config.yaml
dataset: "two synthetic voices taking turns or overlapping, over music, noise or silence"
encoder_mlp_ratio: 2.67
encoder_wave_strides: [5, 2, 2, 2, 2, 2]
loss: "mse"
decoder_attention: false
codebook_size: 512
learning_rate: 0.0021
beta2: 0.95
max_steps: 6500
batch_size: 192
Rows from block 4 of the encoder, named by matrix and row number. Rows with one number belong to one neuron. Each number is 128 + 32 x the weight over the matrix's rms, rounded and kept within 0 to 255. All counts start at 0. Numbers have three digits each.
# u: gMLP up (value half) (encoder.blocks.4.mixer.u.weight, 336x256), inputs 128-255
# v: gMLP up (gate half) (encoder.blocks.4.mixer.v.weight, 336x256), inputs 128-255
# out: gMLP down (encoder.blocks.4.mixer.out.weight, 256x336, transposed), outputs 128-255
u.289:150149107178146120117139140118078086139089162084170140088125082141117116147117157137126172173151078144143112130128147099171073138135146077084094174093183118130138119147139099118193137167114140133118108178111124111060131131116149109131123147137136182134110135100194130126093177047160141136092137140112172156136084114112121124064168181066123195164192096177176143120105154168170150137174
u.290:132094150172130118059146135113121112113039164180091123092081169177115064100121108154139127148095121183145136131079084234078169108089185145075118086085082088117084160089091153093106118222171107140118101136118153108110135074118084122052086089124103165104082107040182109140083167131211136190107064168134134136098107175107113177157131161172065187094043166164191148053069227153118100119137
u.291:175164133125133099116108133114129118086178161152148064120170096171156080169158177121131110142096128136093131116153115116148045148119108085099173239135166143140125127170176093145164094113105137107109141075110130102096043069194120149143097167157156115160108167094170173095088153136103107175183141118115187136119121123143110116093146146113161183187142116153165091147125186143205126178192
u.292:162148160166140095136125141155155117143133162138125117064107089126136096166156173093120158204127077130122091144134117139128096160082117112143174154098091149098162147115112115116189142135121123128170128138177152065088150069119120131098115151137105199140157128067119105136120114119144157148053168146127141155137126118156140113120150133109098132118150083153144100141124176138162187100139
u.293:137133141194126104107151157132146114104079134140106177152105164136134065078135150171142153145096063132162156093035075226074143115101138117089138133133061102118130141101084157086121116141091127131134102180146142096077139093133099154064036130155121199137128129076101092143092157106211151143114074102151146147098090187057099156165152109126085180084056123116174142062083189132115141108155
u.294:161142162106112127103069075107096119142093174104100133136102087166150080116142159142189142170089133160092133128155149199123100118116135137097109144100131143101171100138081127129153152178095115080122158128086110103011144119134109092121102084157112197100139105177185134147057148073166094099129126163113086163106111128132155082063165143157131110110176129170147158096097204152149144111159
u.295:157183105099129098141102181148151143106144157177138121110117153063146113141108175091185146116133117135099142130147176142176085106091127184080084147147083088084127169090099119121156099096126147106215128105134073023121115045162076124156113140148176181049112107109149074108086185067155140182079103178132117171152211114141157132145130138158124101117151146164163139076140121114104137122083
u.296:113104152149126152194116179194062190119165187083147146125122070142152163140157153139122144201166085091138150124136110077176109141162119080110101203093112168125194117117145109083169165105107074169114073124125124129156095149151119056184091198127133074126113066168152138159076142125070193112145132114185133135085164133128108099140165131109221157168187127152092064150142166113135138108164
u.297:080164161131101144088117113135105144111097129090098149154115134118131123119141150181091162174121032160120120118094147124127096181130118116109137117099129097145153120128136059102205175151102112137196138132176143118102120119091142072076103128159093195119102113113139099149100141064128178107087115108108106139099106138101058057100128079110107161121121121143087126127139134136140149131110
u.298:131147151152140117109130164161147106131132123152133143082096122144146099143102140108152125096138114139103119152143116140133182156103183105144109112065147113088113111094089136106107141214112136156130111119134095123104146088124147100069108126118125191132113119127156129159093191128166149140084100216121166080165163112117134152140120168128116140113107177150115102069142195135130146132126
u.299:139160138142139116156051127134124132111112140152143076091118170174107149169107128158150130117131109188128155174111154201155098093120122140118155121126105128087167114125137101121157108122118079101151092108086101089044125126152106105119091160160100147133116111125184125143069120130167105152184062122081119129117110161101085110150153159131133095126132109145140182147143166136145175106110
u.300:131106187162115127093144102127147076188162112100093145097112105090138149154083125141102110179082073152187134117119140115118165128111174087081161147104136151078157131188093060124190155181111136110122137175136089107074137119131131091108098148161092153131106119128166114158099216105150124114069135142100141134110078200081098128072128128085056177130115126156164140107077173184112163060120
u.301:147147114161132089121112070089113129135115169197100108169100158113164131131091151096133105112124161155123070191102147137076158204137139166135141126119149190115178136073112092130135067143148127133148122201079095072164119073142061114123120174074179160152084081100170148131116159126156065117142097236139087117145165042091117182166145140188213156166173119141177168116149206139074200207056
u.302:170105123076134083174063060137107151151124139108110186200118084052131099129161128111101116119144150119030089118122159049150111226119089097180143107111142098060157184089174106085182096122155052091193121151143111097133087103128114086166153143063133195134095157168111099114122132058109163084093116147128104091112192119116106103147106131132141154130176104153144111166161138119124116161075
u.303:096094132146134133073130088092142123094105141142090178131118122147069090082096100166129109162139096156095108172103121145106130141111142150107146090113071125162085106121179154102086168186151147085105111163167174142126121063090109121049140105153103174122104109069097162175145146128183112112095077134148091178112121071100097139158086058093101135081096131147127160093140105085172132154113
u.304:160124187148112112161077081080107084160119162129098121115106109139128096103152147172136118197089148126137125150133127122101111128118137087135135152069154142100176123141088119099171082155148128135096144171120127098078153099136145178143130153108112181111108148121153127180066184108154128126120110134162143108115163090104110094122109136163115170134129168158154142084103170173154141138152
u.305:180132146167141132113104098111118139117082168166102108115101163130156082100091135146139158130111166098116081193108118173119111134133149118121139195130068120057136159109114092102159119191162133100167092180099139124105146118124126137086083189069114134122072125090169125157096118159141078123125052126106144070111098144097151120156130194120124158102109125129171129108095167118128144135136
u.306:141033152122157109088078074129133116175115206113082130079180135128141090108120203127105136183126129158120115137104098175094134149110142166129102163112091158121136097134091072111128135164135131103137115147119170105142112089108067126109111102106154162114136124104197183177120109127113144141113105130098118112142138085098158090107147109157166142119102117128173110092112191128155125104095
u.307:140103180137131125104138068098108134164163158117119097088115090110163100149128115118115129171148086110132071152102106104100087166117122121131172194111136137122168099119080072108133138126100095167169152130146123129110105133130142101078086187134105151173107090113159123190086202108141172109090116108110170124142118121107102098108137084072174142099127077172138111116112153148150172085118
u.308:145102162125145089117135123100120077054098183117132146103068111155139077103115153130121162139101093169131081170130172137154083152094138161121095160133158116114163095125138097142124128165102122065121156122129107087088123086153159081053117120131127162139168110131170134156136166035142096129157105101137127099119101127131112095114152082196110148132151103139110134084134208109107103116145
u.309:229060142150173067108133164181083110136110178199111128066146097147192098118136184102113067143165122191069081137132143161142114138094156108120099180145166093106099174120135110130126097128150203114136162126163202083138063047119109163126100100106193113137147202091213164084166131105137133142128121114041135129188132062173147085084172135128095180081138134125123135134148169137145136191089
u.310:122187096133140089132120131118122105121119191192144084119137147201103076094105167094134100138148148123121122185113123137084115117155103127121123140047123087133130141079084144066123112167140130093101130133114152089136134085138086158101095101078147153133084119119156189122105168145164107144119087191122135141200139115095116174164131149121161163135114117186148157070094143106109197179114
u.311:079073089142121116078150083094140129101128123144115154171093194136109090098069119180097104112160113162117136143038123144054175156070159104134100114103111104126066121101140144067125098139171121095092125134148108094167167056098125137073134105128134211111062086067141111159111127124168093106077066168110089129132114114094100190141136100091100140051066144160141154099111175133148113126107
u.312:090158125169126133102166097110172097141071110176100099096072101136083094114095152113191121120103154144121159139128102134056133131095134180098113156083088132104094142135085107116104100176135117133174142162145176086135131074130113171132149127144155100139085111069182182149106170148150103112099133164145081117126183085129099169137129115138092127154074144135154155070110191088120193150093
u.313:110089160100121099169149093114110137114150156135130139109136091134178073125122214151098117195139123128136079119149145127126057165170120133145171205115129161146146119129135089152156121140108132097120140164122111133103090136189124130171115130087144140138155145095206159137145150107143151098132197118102144139134109104144165072123152139116146129152140069117126142107131176120148148177078
u.314:118122128102170137104156125155121059110099176147156155119145070154150107116151138104116103128198129117111124150105107173092143095150152101093089162148143117138148136184121077129094141109089148149127140123163133140143143170125087141111108116165111147087186103089164135120118153150105157124124148097154138148148120131145130078115123108111109120133113139101157090102110143166095122163133
u.315:143048041102108103115097161185100157165160143141143176156158139014184180153106139067117059131117133118099080137103174019141135182142114156165172114152117136085076186111188167153122110099148094068119057146206147078148049100068111127202155138061133127172156147121098156123140073154113116122067143156102027139168177063093124094179135122130211147073174096137119167168130129176091101199085
u.316:159141185091151092130041106128178110093081162120121098088096129158097066090124166147069166137148130150070067112132156169138087151066126160143119146151161057143200112093145111133120120138116125065151188155142145143089135124139111123098123052141108162062157183187172121106108157115131127139134119119074126105115118153121175088079157105179066145159124134098101156107109175075127113126158
u.317:138163144159114116127138119153060088111136140096161142136159091133151102179165153139147137161115087072171127130109115125155091105202148024102107148125073076147176101158076070127180158126053141134145096094127157140082113135101141086150074199169136105158107098160163127134088156148124126111102121107157180145059127107134080104127110102080142092176197117154129100097122150139110196093171
u.318:115124080106135112066127141075107142145132146136091204165162082078170171125120159147100077154145165130100090111167164099179107165134103145095182139135105183068149175097122111097156116112123118091132142146160144091099141141143093107146084211101124187063133161132136125147148148124125110127086151142067136163133154062099123109159124144108174133110125106158115106143153180209129131140098
u.319:127126113177115140153123143170094165128155155082147225120127059143102133107153137142143126093188084090114124140138108107157150151129142034091107112100139113121218085077119114116192139115103089097225072033132112096108168087083106056150063170157135168151074153166146065155061159064175180107131137189104121147107122135131132038143125099077093098202223183185081127132143163201074166117131
u.320:176116144119150069136118118162149148147067177128125096041119123133138088129105185152115082128167099168049033123146194148124050148131146104138150115142125098163139153120126083158109088147115098095140183156158166064074069066125092158110149186136138150118176199112195176127092153104108121111141115147097089123126145160154153139061161143138128132147125097116130126156159202172136176195132
u.321:138090136150142117123090097124115127114108222171135106091114092112164084133119175104127060156120134110087079190099110176134142119170141137110120178118123172125158150141113108121177135161095122117190153169138116059092097115153107086121146155118166114131131117102204154160111173137162099143152116180165071127127126086074144145127125130111083151120161136153171084110105200098096176164117
u.322:146102124123111155073149143154111098152108154141155174125136082070130073102154163108146117205125098087099122136044097131057152121151076112052155183129078107125153100162112082140157170134053112139117155153165174100080134133090130118154125149147100124147160124027143160112134177122149191138053142110136122190131111136129130092129187078097150073155138092133219109029131118129063145134114
u.323:150091164134151129124133090150112046132140130155119132092100127060149059151101163162122146112155088117089067184114140114122121187100148065172105174102142106106117119140104124143200114152113099158137145171124163129119069109137088074098115151141137132157132162091132127137127186137144150072112069162137142067134189111127145145116152136082112127142146148101134129132134170131132202147063
v.289:063098118170061126152086077083092169129133147087157117190085153140098113063078098152146130149081131121111127158081108116136116178136116141172147156053087137137094135072108179042117126184186063096138069182072074133134160121101127091127133152128110121112046079154091106181095132121170091134146135153147078139099122144094102188199082095134172141142132092200143150097109125075141169147113
v.290:130144107133147140084171151162095137149145149146145159107147073085185150150147142114129134150088082072133158117122094139122140094151106162088142201150088124133121126162138114127118162132100127127130138158153152168128135157104098091151116144126110099126150082104159169140139148084116143120120185120160121169128157069131128132152163095108125103141131095108171107073137117145085113114119
v.291:161076150079180087145110140110134125166167160088083094134145126125132136145134136107092117156181144197141066095174177081162093162093136085187123111159157134131096197140175160134120101072123155082096175140134154118147070128113108184153142101081187138141144215159103130090148097141102122101091166115066131087153112109157141084071104144128117187132094145094052141171168121101181101136142
v.292:106117107175088133159111097128082166063158160124158118144090142157130094105101121143156150138114135104099117147098107161155113135163114139127138144070129142096161147088104145061155093168137102110155076142051094104098158145165144093162106161109127084091088121161110111148073133112173102113189140154148145125103103145087096156152065140124170121141189134160150097065091133092110180143138
v.293:164142124171154163114153126177092122129133133146182157111098062102185133160139142126215140130150111079104160126107108145121163101163134124097078155161080153151156065134066063125126186103124114128153174154155169172085125139097097079143089134153098072094170115103136169168094188079112148112152101099162128179152179089152131120098151077121147082172160147090138071114135133138069104151104
v.294:140116063220132104113121122136113160083136140217173090145103189179146067083111151173163088093091169085077099152112033154101165124160150125134106136109113178105064154065087136077104111204206108083136099178109109084183103082181051147099079141075190083162111122105152128150079106190172087152167056157180130049153125182090148185190140169140148186134139162133172100119090194073121123195121
v.295:145134078225141098128139104142085160102138172123148128165091168200130108102093117157165115095112115132059106183089097097142115128172178101111109150100133146120105101069063102072173123186201066110167059130106096112094113135171114101099048154110103125147103144119096096167045142138165087076136094180170156103157130158093163157195143114108143142135190171147124108080121105088113200159121
v.296:112102113153105112114083088129143169118157148130105155118083130093115105109100149149116090114129130149139110147114131094133130199092124155137143124111122148067128144097149179082122095149124085142142093150124070062158136093150132116133111147064157157094064110116125097126122125115177093106124123194137087129126148089086095157131131153159173177100126106154087139125118140104130134143101
v.297:091099089174116134157149094135089137093150171182176073161153141148102064085134131139128063150091174058136127167107087118083133167211111094173120172043115168087071113097131136062128086124131079122135082131099089086182107067162111147153088146100177063177068104111097128162051137189194103099177114165178116108133139173087104185151112118108166211149126106164195086084102145075106173168139
v.298:145115169132114140135136077114143144114113148119170154154057072103155116136107163142179166147115092146069110127127121159111051135080149116114117142090095130108160083156070076109133145152117104145146143127164134096096110132104129142080136152145120200092118116143121129129113197060127159138073126162139155109124124151080125104109144093146114120139136145151144146103098167133130190112104
v.299:152149180119083113176026103045137176114107120143118070175170105166103118110135100170094151192110127149128121117139133151159020144113080136139198125146146124151106134140132079075105025095090074123097121151107099117104131177162185132121138120155098111020105130164105092154106089152089128102172168085094110131092109151126121059087078143125151131128128071153132121135129114089185134090181
v.300:119142098168127104148101090115093158078172196189143086140128115128147105108100164117167061159082167094083125192062083113090118165183111139112123176087095185099126120088091091103158055148145087164149095157062108065140119070215079107161059183096184100147069106122148161158069154171164122094151106166156122119135148128093111179184129116107181170161153126158202083049101135111105184173110
v.301:169134197159164117155137113105169124110141129164091120084079133178111052169125149142161167126101070125136133141175134182128066160128192113139165176107156148129101127138086108136128113191112146123104183195147153122092074084141130141073117132104148168123136184160141134131102177131117114124047125112112167098098130168135155136091136186133119165175118137104087106150147174133209147126141
v.302:083107066142135106103155154141127113104180103160139121148122095139111143110168120101187094127080168107152161136076077132113184110158072133128093136088146142111100142122141170123171144116181133090157100097066117125154108118168099102143154108091177062179102101117115139076115107109168100183160114183156093121170179163105066140206129112144115153097152121137177161122044111114093105170157
v.303:092112169138090160129103073141094137127138128112114129162099164106108129120110102122139121106108117141134090159066119091109134165147118111148138108082141125078176116110105123102134143176138115091163107139111103135128122097124153090112102152085105159134077094129125128146096126077166104075138129168129124100107121124083098124150132125097128144138167096166110140145118133093111155126109
v.304:151099109109102109141114138140152141110133118101133152131115123114127124145133108143143111138134101144102106110153146126154098158110116113127130114122111097091146144101093088100139077155133142100166117149125141110106080100097147126082148146103099167108115143118126113116124146084121133129130088154118095123129150133101116100115128130091128145106122102152147127132100140127114119143113
v.305:127168139139066140162120108124114150107126144117141132170088157155112149095144104110208148061125119121087108170100141130188156127147149124133121097106118105120111116071102159086147133156155111089172086151092102147141166161125110083116157141100116119124100078163101069169106083068144114092147114177140084070122135156101110115157103127116131156174156140128092134137135113104098128092107
v.306:148169130147135133179097115135138150126124113121165098162059186156128113138135078123164136075102119152133138131105095159116151109147123093090109128027121118062158172100099135084136087179119126144179089110076007068130155134136128143075118114116142126151054116128137113119079124119208125135138046161132158098088129180038093145179103221130122176116143126191173120140083126147107119094169
v.307:134118174117143122104078076100128104123101150120129124110100171116146135129110137142141117125082124177134098123087162127101123139122134135104155179104114149095160104130103137140169095132095137127121106152095107102075106116148126099066131123119120145120117076119149143118110152086172143130103125131098106086131136118109105128087138173140120169083115096167125153115126168168115132135148
v.308:153085170137128068128074137128104129152104143108105106135084159136104110110121134129099174111143100158114055122151156086162063109159117108167146156141138090146101145160102136159116123149115092130135185151150147131145086147118144126133123121110139133088130159153101140120150100154099101100129144125103106112078103104142169073093120113147193123184153087126109093187181118101174147149093
v.309:135139172143166106113120144142103143126080159175114056082145099141165115150122155200082116161132140143103126149132128182126099087155123114120121191149120123148133097190150066136102145115129088141106180116138173177076133147134115128122088091164140108151163129099172172146174122153091137086161137084143155154124117113156179088043147115126161102172116115096135127148174125166121137171132
v.310:134148132129091167157119168105167108124116098080111077122103134131083160125159123098149149104097130190180141101121146152161143116119134129114125113129158132133129122101113146106157130124127142132128106100100087134123107167109139124079153100125101128097127138150109104101126152110167123157098117112074150091090120168098120138116101166143066135143119105137115158162099121118134107092179
v.311:133105182150129115124107133147096130099143125154153157099083129133119093135152124153170163146118081112150136146148110146103066152096174126129113144131117139095137123144107106136162127156124113139174142113148141123126096108113103100115099121116121190097125137127141120140089215073144115104137094155117148110115092133123100086132148153095108129130128138122123136118098203115160186106157
v.312:084113148124131143097185121092187088159113070090095085137125115153086141132163124105129151160102126131190152110124121135185134103108083156162150128098149125143118154148103174128186159088161152094111142114048139167094123143104176113083173102082087114186168097155170104085155158142122096163120152091083140083090083166106122109151145135174065138116123146113107143108095128055159121085152
v.313:097139150118142104145132125114137101146161121135126148127112132084118095161126118141140113142128104138142106112153143108093135149096135085112105133122106162120149142141150135091132127145078138138120148177162124074087099110145129147132134111083135176100093139154140121120122154105146128132094147147127150186104118140128105112117153147156151177077078121129147156098139180125133114172151
v.314:122113142151124138111128139150127145120099125154136154122137142086127120145087131092154111119156110122105098156106122139084141131127170084157135141136102137148121120122091112127099150128127123148123140144148123133151101091105116113125112167124111113120140116068149125150130175136153176152098055126145158115175161111141132135123135112109166118145123115117139116134143123110107159150096
v.315:118095093141114164146127087116094153134156082104152122101132128132122194069143136141146085115141134090106130134095127088147148157148103127151134128084150155101162085097121096071178118158158054099176098119061127125119098134199114087167136194135117094130111091134136151164125115137152115084116071151164130078147157121095124144116128113118172134168167107150071131142172147111109129169110
v.316:122086080085104068195051104107149123180178114076064095165136156095095118096114125136087155078168161169072072095169224072188080214103135120159128095146180105111151143077153194131093084086175105059108141182153130098160104118102143175129172110106151161070133220187100095121169084122084099049137177126058055133115152129154108065055076161141166157118168082122071198196200085099189097160091
v.317:111111146153155147125140139133104106168137163167127126076096084130136125116081169115165103144110145114063107170132117107131181104152142134095092158141118136128091102108106100116121117116134094094122168174116156119165109087130059115130077175130177135136137122114169142118116155096134129126113113128127111145196174084176151151127129139079183110134136140099134130090114158139098200185045
v.318:152131128143133085161113159194165120108171148151153156156114162142138071149122129150135131123149088111097087111147113150173129118103132072060090133124156091101162134093142123102149099155068153131153145118137099064107096113112089176115137138144149105136099172179138101118090171141173114147126098134152152159114091158118150079119129171091139124115149134117110111156113130147123120115159
v.319:076135097147092140153141122136143133095161095131120072134084134142100098056147183089193127085123192101157151119115114138122156101167122174156081126101134155090119112097081144106154113162174121088160087085089124131179135127157094107121116140110162095138094130134125158116088088125151093145136146141154118082174135147084107196155099155149138141104126135154138140138119147095098157141147
v.320:096166114148075141190118116095142183111135155125176080168145102132110147108126080158136150130084127100123142152112128108121117105193123146138124152121073169123105104092098125100125134132159050110162108163084058119135164174160124060135107190166086083121094083152076075166081113145107100110207145141159090152095119114130087121177104115151167109168210127144111096095113095082115177133132
v.321:179125135184129129138135153152145114122130140119150143123080167165117107161141097124161127094126084111093152083161104168114144103101141077071086110070135075065174088089076086098101117114129133165181100097097113086075158130116134163125136099139119135096059152094096113091082210105163144147111079142151167137089146145135147130114107159147110115155154179115155128114105154164092162090163
v.322:071149099083080088149108128092151155064213091111112111138165124155094136116181109114082167124102177117145149104137129062177089135138058165143169109125179154141140161135140180099143098111121122101106119117108129080160136146183180129177196096109096114150104122168100071101151096125088063136193194118150086170068068171145148099174092143158095138093161082124147115179122063096145092146158
v.323:112124129127090106151077109072087164132180178123147134148138118094141138104107114173113101137132146120093053167139138066166081201143097123139163141126146166134146124096115123065132094125129031089164097174120104085173103123136148129145129161075134180122066158136072126155125130086110124081139195160104084133102128075118113075117086070093227137147157038174119143152152129099123163156091
out.289:142130159122126157094113083116121188120108095133130115171106159094164137090067118095134123061093186102110117167075105147059165130141116220127098100112071107130117101150124111088074125124146070137141089098135126164161167138113121069137122135122168095137100078074068106112142139128151129099100154126114113150144151126120052142160104094147152129099108078153145128067113107112030135151065
out.290:118205127074112120076109108059144187156119153207117000136157167105124240098125146116094146115046217149146189141090080179073140153187122225217156180083096165133076099114095112114115075161181069131054088161101109172214116154228179086090078159150134106113162080095145144182146088191111091089152130063099094106129169146118104215172152098166175132164089109142104111114184167133153133159102
out.291:153168122100106123172082112146191157105114135083163107185148134195106176127185093175094166122097135132113204090132123160180095109178150139152153116066133145090188158110122119086136096153104106155170121106117097102152210168144172133114102130147071130097094112131067128102098129150153143141136158068146160132055106169087117145166080150173137144165098133136124110124096125160106098117164
out.292:124193143122148138111126109109175114140079114123092102128105152196097124110164092165143126117108174112100141098111117176112165122108137157117094110131142120109151122146127115114116119154138122146128141096113165115165180140138128131100128109113098160113125113105153128081122142125139155145162131123112184114150134210101091161158132146163082149153109163123143173131090133127133095106175
out.293:118149117137144121068133130083121138188118178226148003075191159125138189077110169143106105160081207149148175156065073191078119104172146191199127171105105150203062115080057094148106163112212107128027141140100182191175105158214103118100098108131124090146227071088188163186165086201098101101172131075124109110141180117149128253154169085121151115150087120098114092088161170142178142152072
out.294:157168091163101135107116149171138143124134107129129161138115172049143118120080146091169092042114172104102124149088102130067141127115133111113056093149099074145106116121101109096088135086117086172144056105160073164131198150119114108141117155147148118168134145089071102142150117150132150114071102107170084089160160126172111174139109132131127117103130125135140118157138100146049152158070
out.295:113095145086115192120092114124132187155061153118150100146172069097121094086142099078117090170141114084137132111099116063180144075109093140139133095123082127137142108132171103086115134109091156153101087130146116148121119150140158119123164107138111129103117106146076116103111106134133160155123181103156107161129130157101137107108076125139104147101116084100063151117133106116084107118152
out.296:109141198171141157138095060111148090125145120123126149115079117157124078139111089166150165138068134166158127120137121129088105150117157144126122110076089113068162111133122125102150070180124149134137147163122127093100177079132140155084096148096105213134071114082166111137081207130136103154122143171084144119122111164050077142113091157180125158104100152145156179062083190106139166112142
out.297:162125093154145103083105096110138126118120117147116110138090209065162096136088139124097075083148144161083125123096110113090123200131139150152147114082100104096121175116136129087128076179135105084114082155134121087150138091149113143096083183105185131140067153068136125166096140135169090087087141172078147082140157124069103166165106153185150161102082110158188126128120207144129154170095
out.298:183152118121128099108103149113154148159129124125101125173132178096097182100147122149119126115110132150143131088078144143133147110126163126169137095162131150163078098124104115131088148091132097139072091118100135208152144200160142136102127130167113088124196139126082098151148077158098081053136096100122119096082101155172155166105108099131147106127120121109049120177176101163126108155097
out.299:120085164154169104115134166130064179150103139085118109129163121158150129081114164132106117172135095162159127161164138074181139119140117127155084139148160096178146086094127065138099140112156121045109087133118130174141113115154106087109147148145119103116113095119133163151136158138133104146163122118100141088122080119123140121126143070087105138117123109115095128113110133097127147101120
out.300:199090108158170085065159140154114113126111134156123150119128172065181108142085148131077073126172096157091157126066072169084127153141147119151114134101089109137103155158154086121126153165135102115093112141174147108127130142161118130102074175111196147167141149066138187159118137165154151087048147119117162145160111117122148176136167105182127163103077101116166078138135193211081136184079
out.301:063161163110128173146165122144127138127185135108163136107178070176099205128186152146178122167088135072175217123127083130127133068174106149145087160139109158161140096158107107123210167097129112156118131082120140211095128197169129078183126150163102055135185072131077149115085139152112158143155204065169174203157127140144145204149132101108103069182139146117108101051081076135121127076176
out.302:124111109154146110091166129135108096137137137120220100115193096088085117127090107078161121174102113100182125103088087074157102108156100145193111106112072104208128092158093061151123134077166125132101142174116167224194203180113147099122148127193118116177191105159147142169126115178158126113160165084155127135119086137141132154117160029104129063127107094103133113110156116118076129118141
out.303:082183103169120120098146131133145122105086140164172058142106159161138138146108161105154101106111151074150173130112055147095164127200122150143090160085117145103119155097049097113200134166150111128087069119039070112156149101194112131150075195123171084188101080079164144167095175174180062109150116171137128131134137148092113218210113146127152113143152167148167100077092207166091226150097
out.304:111091108136151128127156155191121103049108090124147147190117117104173115184119103095148123066146105104100066122112137060148132106143173059130103103143131097165128075143140119122122164110116160102147094121152077163175148096102097126150123139147167078155160121135048103156139146121146125093124107139185131122168151118156121106152093074101130138136187133098098121151147103112077144123111
out.305:145129158167185113120139134113095132145104141074172086114128134144144145152096164163118069156125095187126162133080097148143096122148115163171089132105158119156166128117090032141148158135166097077105145147072132196109175181164096093100101175159145134135143126139134150164097154123156085067174152138118163121101089148109138141137134105172147107147139126109121151104148132174129186162109
out.306:094102081136127157081110154157137172156085114110137137178133171099124149115101099056138137125159108089162128117102084056106127097162131160124104091151108129176136109150126121145098154096132142124075062117132133134207140168109146153135137148134144095128147106106060108090170109181126141172126178086151147152133096131118112120121129114083136162128123073112150120129125093086106160113092
out.307:100145129101204066093136094111126123117080093152086128140096198085140167123106127215043100119162116184117155120107129109109122136167125170171143104040129132109142157150160137145097104165134101110102106157140126112162143172171164095089124137143145165131118126100126177136121119195178126040130137076079135144125117177077140182192149144174120157144035119087116134196129135126191082168124
out.308:166126145115180115107114136174111142128141090089145158135103127141209186157133176156114108137147131097094150099140098140111139099179160111117084146119098159119160115121091119156112175122135089149107079106137113134132128168144137128140082143159123097138124146077118142154134138119123159091166145111131157147084140116097151135142146143096117124154127158112135091123146131150114145140110
out.309:078159159151086157142088070077155146111145150117138108150115094166064149127184105128172188177073127138168162126162125147164122090110116148148142109076133139103179131106095134094184139174131124160174173126088086127103169155137149136087168118139100192074117080136107115094094171122147127148132189105123158135124150142091099135177084127150115108177093117119107138106101156132139119076182
out.310:177109112111117137125194150143130193102138130103161146176100113102159169091091103096134087093156138114145160079097093061136181136106069123157062113102119071144192086105123111133133100111126092118153101080122088114138159117100131094170138187141139147191090104166067142098125126094170156109136079131157154106146154108111129117148130138144120103131138138117103145097099095147022153127113
out.311:069122070158127126112139112128103168117110197175189056124133129119171146108114176118106087171120137110101141172069065101088163130208076170140113171064108186093142140091086090106184148143156082083086049127078075127151110123227109112176085197085157054173126037117140122173103144178183082098155135153141126160145140134090132169191124111133197129120195098117143081079097161159093195177086
out.312:133168107094104144090154182101125237134133127077097145188144109095086209110121088138099154119119110164170173083140123080142114154120093165171142103134137108153151096139148085126095073074102067140124069102129127148138137181111179114148142144155100106104120115174058133101150114083164150083156143082083132138105097112129145109138145134172156112143088075099048134122141083157108102152129
out.313:089148174126134154125130088094135103159140050080116110146088122142123135202150065153126185132094108139167186078116083148117140124133124129124173112086150152116197110147081102126155084118081160185097112095108130165069137164149190107096112129087079130170113105118100113117116188151131119106128177115092213133094035173090112131168126133114106139094081103107099128144093137161138179072165
out.314:142121112152143124092133147131137145108127131135135115110114195138140113163076128109155128124126123097116081149114115098090112125134179105148141135141097155136096140062107141141089136155106125134125123159156137126163071130108120144087100177100155131137118132092125129132136162155095122099155072128122165088140160113109139137131127134109160147122140131123140092153143136134131187164108
out.315:122110133156076221120099120120074202138141213074196120132167067105138153068129105109141161207094101105122162119123081091164087105176138139151144129108102132151156030120085030112148118125138084194131075136139115194155154219136166063123097144190015121082149055172084103167102145097133202122208184071166138137083111127122127120134114065079169101142138060132091114051143113138036174098140
out.316:155162114147137097078147180125140117135080102101121160127126103169143189112119180065118101091207188116143124103136133130109183113134156101138112121149136158139095095146124130129105150121181102105102079054131122180121136163111140145156099132154142064179160149125114115154183117134128138080167064132102122130124091140176150118128137065089124128109123180111117077141158095152123096131141
out.317:159090105135160076108093101121098133089112150122100107145115215112140105168087108198075124109118099189105119180105140093133081183142182150215184127100128143122070130091171137129134090150123074071127096181129118113132095110140116151060073162106140161126115136120107141155103110157139094090140087168068114095110135101107123140123103142156158175132098099123140132144143149137194147140082
out.318:111113184123101158145113118105124123115138159098123100135120100140091118154141100139123182149096060146134156158123131074166093137130135126174183126113136141146188037115123085095116088136119110141150089130107102160122109156131160067122139138178063144073146097166108114129130164121143163095157175091121136112088126174113119077153116078074156121150164095161106122130126117106157145071169
out.319:159088081170184102063160100159094140121120150131125111111169210060146075109040162169101102188158087164106137194104142096150106164146154152227113179106094113161078160135144095167131120132170055076113114185115161125154155102125097120126086162142113150137112127082158205191099103199133056096147128142125094116118132069105127174095160085199179135161066078090163149116137181122168141185075
out.320:142165132113115126094137088076179078145194089154136135151138126048153121151105146169097095116064195155148133138091130111078169150121113091120169121140108217137134121163100106114118080119123085179134114090141113102074116113163088117209077150134099096222101161100104150154141148090116149072083152119127116139134196121111027124117126074077146119091108057179164105122127126124071142170124
out.321:106124110132174133130152141176124121174170073100127139129135122122143170125127149139139097156112110129118160131107102099130186119147130119151111119152146118162086146142153165140112176118104136131079092094114138134133126115185107089162139135110134102180141159128120139105124087156108114163135132092139136172143116137128113169148142105142106134121075092102143155148101105102145115140110
out.322:139078153087173068149109127090103164193129085131044119132098111126135197047112173147100136130165176205118160087184204117156121128094173168143094094148179075130090150118136151115111116101148149110161169097110124175145107213129161121089170062163099158119146138160121133084111096125130108147116172143110091108068111141125148119144141098188101094133135165122049166194151083104152090114137
out.323:156161095157088121110145157104173124177090164092118159124154146099083187098128093107125121148120074142166206067118103141171160121126113161108136081150165116127097128117108069125129118127153111124102104096110120179116203165157158105146172105133103069178174125112121087136126110145177122131096152134116129122101114172134142181146113092109074094077090147108095160134149098177083127082134